{"image_size": 32, "activation": "swiglu", "inner_norm": false, "depths": [3, 6, 6], "widths": [64, 128, 256], "optimizer": "soap", "beta1": 0.9, "precondition_frequency": 25, "max_precond_dim": 1024, "adamw_lr_other_params": 0.0011, "batch_size": 128, "epochs": 13.3, "lr_schedule": "linear"}
Rows from block 4 of a small multi-label image tagger, named by matrix and row number. Rows with one number belong to one neuron. Each number is 200 + 30 x the weight over its row's rms, rounded and kept within 0 to 999. All counts start at 0. After the name is the row's rms in percent of the matrix's.
After each neuron's rows are labels from the 100 images, of 14976, where the neuron reaches its largest size: "colour at peak" is the nearest of a few named colours to the mean colour under the peak; "peak on" is the class under the peak. Only what is clearly more common there than usual is listed. The data: rendered landscapes of hills, water and sky.
# gate: MLP gate (model.blocks.4.mlp.gate.weight, 336x128), inputs 0-63
# fc1: MLP up (model.blocks.4.mlp.fc1.weight, 336x128), inputs 0-63
# fc2: MLP down (model.blocks.4.mlp.fc2.weight, 128x336, transposed), outputs 0-63

gate.334,096,189,207,223,177,189,166,164,196,240,195,145,188,171,177,198,196,248,192,186,150,224,256,143,138,180,205,212,180,133,213,170,184,209,160,197,226,273,207,176,203,245,212,143,245,249,184,181,194,257,174,201,210,214,220,150,219,255,189,211,223,208,218,241,186
fc1.334,095,154,195,178,211,160,218,210,257,187,215,190,195,212,238,176,195,195,195,164,162,205,279,164,189,165,208,169,182,208,183,189,216,191,211,203,283,215,170,154,216,158,222,141,136,169,252,236,265,187,231,206,205,144,240,176,199,207,221,203,202,212,201,240,198
fc2.334,104,234,223,240,165,192,130,217,225,162,205,200,178,205,258,168,189,166,245,235,167,191,130,189,234,222,227,187,193,256,254,165,166,194,191,183,246,205,162,195,205,179,174,228,172,178,189,220,203,193,228,256,221,194,204,225,235,183,264,195,190,178,191,116,218
colour at peak: brown
peak on: water

gate.104,094,243,210,220,238,193,206,251,222,143,236,224,239,204,176,133,208,189,202,218,184,188,211,159,172,186,212,157,216,158,193,167,220,183,198,219,192,217,228,211,210,196,148,189,184,203,198,191,229,218,236,205,182,191,205,163,200,210,235,203,171,192,166,280,191
fc1.104,094,161,217,208,181,172,219,200,202,228,174,253,176,177,135,163,229,197,235,206,155,179,203,198,227,208,256,249,176,189,160,244,193,158,215,245,177,158,217,222,193,230,240,162,171,181,201,205,212,220,160,196,198,230,204,196,189,185,245,223,220,160,209,206,291
fc2.104,097,176,200,229,230,196,161,239,194,239,193,193,225,232,192,176,201,228,202,266,239,148,253,192,160,204,165,214,179,197,204,210,215,207,208,213,194,243,209,241,191,209,213,197,185,237,190,203,201,214,243,194,196,197,169,159,258,171,197,240,209,270,162,246,192
colour at peak: brown
peak on: water

gate.45,081,218,177,169,210,214,167,191,212,232,186,219,181,151,193,213,214,207,188,222,287,175,192,199,198,224,163,186,200,266,225,201,232,204,204,194,118,177,223,169,178,235,234,216,250,123,175,219,226,171,123,191,206,186,164,193,164,204,187,208,208,176,292,179,194
fc1.45,079,163,197,240,190,221,187,192,133,242,109,221,184,170,171,197,208,183,272,284,253,190,206,208,166,199,178,223,206,232,224,247,209,137,171,207,133,176,180,225,177,187,168,196,243,172,211,203,185,177,156,185,204,213,151,232,186,234,213,244,209,182,224,173,162
fc2.45,086,189,168,214,223,132,247,241,150,183,172,185,237,187,211,156,229,161,207,234,184,187,196,156,234,162,210,230,192,218,221,182,190,132,246,238,180,182,199,179,208,286,205,140,201,234,206,202,249,214,197,270,183,188,237,215,220,222,217,189,229,193,253,185,189
colour at peak: orange
peak on: sky

gate.14,091,231,204,206,195,210,186,271,176,152,220,216,261,144,196,194,186,198,178,222,175,196,241,180,212,216,189,180,210,174,206,216,190,215,195,234,182,230,193,187,144,224,240,185,255,211,279,210,187,270,180,207,194,196,204,218,162,237,251,218,203,223,187,217,180
fc1.14,085,217,194,201,202,133,185,200,231,167,222,144,141,204,184,185,192,132,201,212,205,175,229,260,170,185,198,176,173,254,171,205,199,210,232,195,219,223,203,236,239,273,194,168,199,218,225,191,246,165,250,195,254,170,196,188,238,167,165,180,163,225,229,217,140
fc2.14,097,218,242,213,198,171,219,126,189,186,216,205,220,176,209,246,191,244,250,208,177,227,182,215,201,181,172,174,207,234,196,239,237,149,159,246,226,210,222,211,209,200,205,207,187,191,197,165,195,201,173,183,221,209,203,172,207,169,228,215,161,181,257,306,186
colour at peak: orange; pink
peak on: snow

gate.246,091,221,181,199,216,193,218,149,201,191,190,187,145,192,174,198,202,248,179,236,265,211,211,186,188,255,245,188,211,171,208,227,222,240,215,228,235,191,227,196,217,242,191,216,243,221,211,190,171,167,137,248,214,156,238,227,191,242,230,177,193,195,254,210,185
fc1.246,090,225,132,207,209,196,191,150,203,159,161,177,195,187,181,229,175,221,217,158,263,172,173,201,178,236,174,171,227,236,219,238,194,194,245,202,202,190,224,187,208,177,220,177,168,180,249,197,188,220,222,240,212,187,251,224,211,218,206,191,188,160,182,150,177
fc2.246,098,183,213,206,190,147,216,252,216,151,212,181,215,257,146,180,241,198,207,246,181,181,209,199,191,164,191,183,223,201,203,197,186,160,281,160,160,184,185,201,205,195,261,147,202,248,178,193,193,196,252,183,218,237,232,187,193,261,255,191,219,189,205,202,207
colour at peak: orange
peak on: sky

gate.36,090,237,234,270,182,202,193,200,174,231,232,247,171,186,211,135,232,204,175,221,175,178,185,195,182,185,198,162,205,205,180,245,204,251,171,211,192,195,194,242,193,178,231,234,250,179,209,190,192,241,187,226,198,161,148,168,269,145,200,197,197,157,182,230,217
fc1.36,093,181,189,225,220,203,151,233,238,235,207,219,185,235,172,195,226,177,211,192,193,190,193,194,185,221,162,169,215,218,187,282,250,151,198,216,179,223,212,185,182,153,219,216,217,250,217,255,184,178,212,199,212,232,166,182,198,141,177,186,184,260,165,197,226
fc2.36,090,187,184,185,196,206,233,205,165,140,167,183,260,212,248,178,206,210,142,220,222,196,234,173,191,226,175,170,253,220,151,148,228,144,236,229,191,217,188,194,174,192,209,216,182,166,169,202,206,187,188,156,159,174,228,203,242,274,137,211,183,212,192,178,154
colour at peak: black
peak on: sky

gate.116,147,159,265,187,219,240,192,216,167,188,231,182,211,193,194,186,201,169,167,165,196,185,170,164,205,218,239,185,244,163,193,133,177,199,201,176,250,202,214,255,189,183,160,221,241,186,177,120,220,207,199,171,229,175,171,208,186,230,213,211,208,253,201,139,175
fc1.116,127,225,190,197,226,214,138,194,189,182,182,217,214,243,174,230,229,142,221,210,158,211,201,225,185,238,224,218,195,207,241,202,230,221,172,250,130,223,162,165,200,181,168,203,100,202,212,210,215,218,244,208,197,211,186,200,208,230,189,181,208,199,270,230,252
fc2.116,116,208,215,222,193,189,195,221,156,187,214,219,210,190,179,267,145,200,205,171,227,274,181,163,218,227,269,241,188,160,140,166,200,200,293,126,232,161,223,244,249,248,211,244,213,222,230,182,227,163,191,187,181,195,211,203,192,210,204,166,191,203,222,256,159
colour at peak: black
peak on: steep ground

gate.222,110,176,166,240,188,223,175,200,269,166,231,199,163,198,196,248,165,226,174,190,138,187,182,209,190,250,198,239,217,226,170,162,235,127,199,242,162,189,255,215,250,197,133,226,203,182,197,230,173,219,194,194,147,247,164,157,202,207,244,183,248,161,201,209,253
fc1.222,113,166,200,201,190,159,255,195,146,222,191,192,228,188,193,158,198,191,222,218,222,194,175,231,185,172,201,149,198,193,237,234,161,260,200,112,205,179,166,210,164,207,214,166,212,237,188,181,217,209,194,248,222,176,210,228,129,179,164,253,169,204,181,185,154
fc2.222,098,236,194,157,193,231,194,261,210,171,187,179,145,210,214,246,238,188,212,206,158,153,225,215,131,234,193,235,195,213,179,178,144,209,181,170,201,154,238,209,277,202,196,186,191,222,172,148,207,188,151,157,194,223,191,195,235,218,229,185,247,197,171,196,253
colour at peak: pink
peak on: gentle ground

gate.106,093,231,231,198,199,194,203,214,232,221,200,168,230,187,194,240,208,226,212,181,182,240,175,201,193,199,202,171,144,214,223,184,165,230,185,188,263,213,212,257,186,249,223,192,142,190,190,201,225,189,193,170,265,159,218,207,142,236,177,196,242,200,259,216,149
fc1.106,082,193,215,148,200,234,187,213,210,207,212,183,223,164,189,236,186,221,261,162,175,249,158,207,227,237,191,192,213,210,215,114,177,239,204,186,201,224,194,217,221,265,227,216,179,226,147,191,226,226,239,145,230,212,192,182,144,217,214,233,222,224,230,158,186
fc2.106,108,173,191,147,219,189,229,136,223,196,157,183,159,215,190,178,162,177,268,179,199,213,151,175,246,181,190,206,191,153,184,199,180,218,221,196,140,204,157,201,209,209,171,188,237,213,139,175,240,274,197,272,209,195,249,252,198,228,156,172,221,196,257,176,196
colour at peak: black
peak on: gentle ground

gate.291,089,198,226,187,197,240,212,237,220,234,208,211,198,171,258,169,220,214,241,143,180,216,233,199,251,204,201,196,166,135,217,207,210,226,214,207,219,192,170,217,197,208,182,227,206,245,173,188,237,196,165,194,216,194,186,219,174,205,273,171,189,217,154,253,164
fc1.291,085,205,199,190,198,195,214,181,157,160,168,227,218,144,225,194,232,167,205,194,193,194,217,254,122,198,235,216,203,231,156,178,194,227,191,229,176,161,168,192,177,239,158,216,221,172,236,195,241,169,183,208,237,174,229,171,248,249,231,178,226,197,208,195,198
fc2.291,088,214,160,172,283,199,263,184,258,203,179,142,186,246,211,159,196,203,242,197,194,209,192,193,123,273,157,214,215,152,169,191,217,187,206,180,176,167,205,203,176,215,194,154,217,189,219,177,184,162,152,213,163,192,204,149,227,208,168,195,228,225,188,178,213
colour at peak: black
peak on: gentle ground; steep ground

gate.330,089,208,207,212,216,173,208,192,228,200,228,192,195,171,181,200,178,212,185,175,210,188,229,179,189,219,163,216,169,248,193,236,192,207,166,195,277,168,176,176,228,210,195,166,208,174,202,242,257,201,179,209,192,193,219,213,138,188,226,144,206,271,170,143,214
fc1.330,084,254,146,230,224,203,192,178,251,229,203,145,190,174,170,166,175,239,222,191,179,198,207,206,180,277,174,200,199,216,180,229,225,201,231,195,175,152,160,232,187,187,211,197,183,189,214,258,219,231,204,220,195,185,212,189,236,149,188,160,253,253,182,153,265
fc2.330,088,279,225,188,218,240,206,176,154,213,202,151,196,211,212,221,230,238,209,164,192,227,235,199,184,185,180,167,153,189,243,255,182,153,200,186,200,239,215,241,139,226,170,211,214,237,188,160,244,202,172,170,153,163,183,184,217,164,185,276,202,216,218,180,198
colour at peak: brown
peak on: steep ground

gate.304,124,183,195,133,208,206,223,199,191,176,195,234,196,178,257,213,137,238,255,207,179,188,154,222,211,262,198,219,217,185,203,216,145,225,185,216,283,224,207,201,200,229,177,204,190,150,169,240,176,160,277,157,212,216,231,190,166,209,190,264,171,174,238,239,234
fc1.304,117,163,211,151,202,204,241,224,205,195,196,207,195,183,262,191,151,240,241,219,179,200,182,184,222,283,209,231,239,216,158,193,179,207,231,212,264,222,221,189,197,200,185,182,204,174,192,229,193,201,226,172,188,195,220,218,181,202,194,234,146,193,230,179,207
fc2.304,107,204,173,213,186,176,211,236,150,172,210,171,217,199,236,137,180,148,167,234,209,169,206,176,181,217,182,211,258,228,197,186,211,194,183,144,181,162,178,204,192,228,181,221,187,236,232,174,168,195,241,185,143,229,133,192,226,225,176,151,174,253,166,220,144
colour at peak: brown
peak on: gentle ground

gate.177,093,194,201,191,198,209,138,194,190,192,214,227,211,196,223,229,176,228,209,255,166,242,169,218,191,242,238,220,193,318,212,136,196,220,219,209,119,197,197,196,226,220,191,212,221,153,246,233,266,185,256,203,171,158,200,172,172,160,186,170,224,164,199,167,230
fc1.177,093,199,170,165,174,172,176,225,201,183,250,240,202,201,225,183,189,191,228,241,182,257,144,209,168,217,256,214,178,293,221,166,185,225,214,202,146,177,213,174,188,250,184,220,221,158,253,220,251,152,250,246,177,175,149,204,190,196,159,167,230,218,202,197,221
fc2.177,108,137,178,209,195,245,155,184,200,175,199,194,212,193,177,159,194,253,188,226,169,222,266,241,170,215,185,169,176,185,218,184,222,179,225,174,153,231,202,158,162,164,204,166,264,171,191,164,207,201,174,202,211,195,207,212,243,160,167,207,182,199,177,218,214
colour at peak: black
peak on: water

gate.294,123,202,165,179,209,156,139,180,171,154,164,172,206,215,165,189,239,153,231,206,198,176,178,213,223,252,136,147,152,210,223,188,216,239,208,163,175,171,175,192,188,176,223,211,200,205,217,181,165,145,275,214,223,193,246,231,223,191,155,206,181,279,186,192,204
fc1.294,125,200,174,212,190,167,176,186,154,176,173,153,223,223,165,190,193,175,230,214,176,206,171,199,172,229,117,147,184,198,222,182,186,244,221,145,175,174,191,204,192,193,229,215,222,234,174,178,160,133,248,198,225,168,223,240,252,212,168,236,173,225,175,201,176
fc2.294,102,190,185,192,181,204,207,165,208,186,254,212,213,135,151,171,184,219,190,188,221,253,178,202,211,170,264,235,199,218,157,226,198,139,244,221,163,186,187,229,215,187,202,205,220,180,202,286,208,205,215,177,141,194,184,220,205,184,200,227,200,237,231,237,172
colour at peak: pink
peak on: gentle ground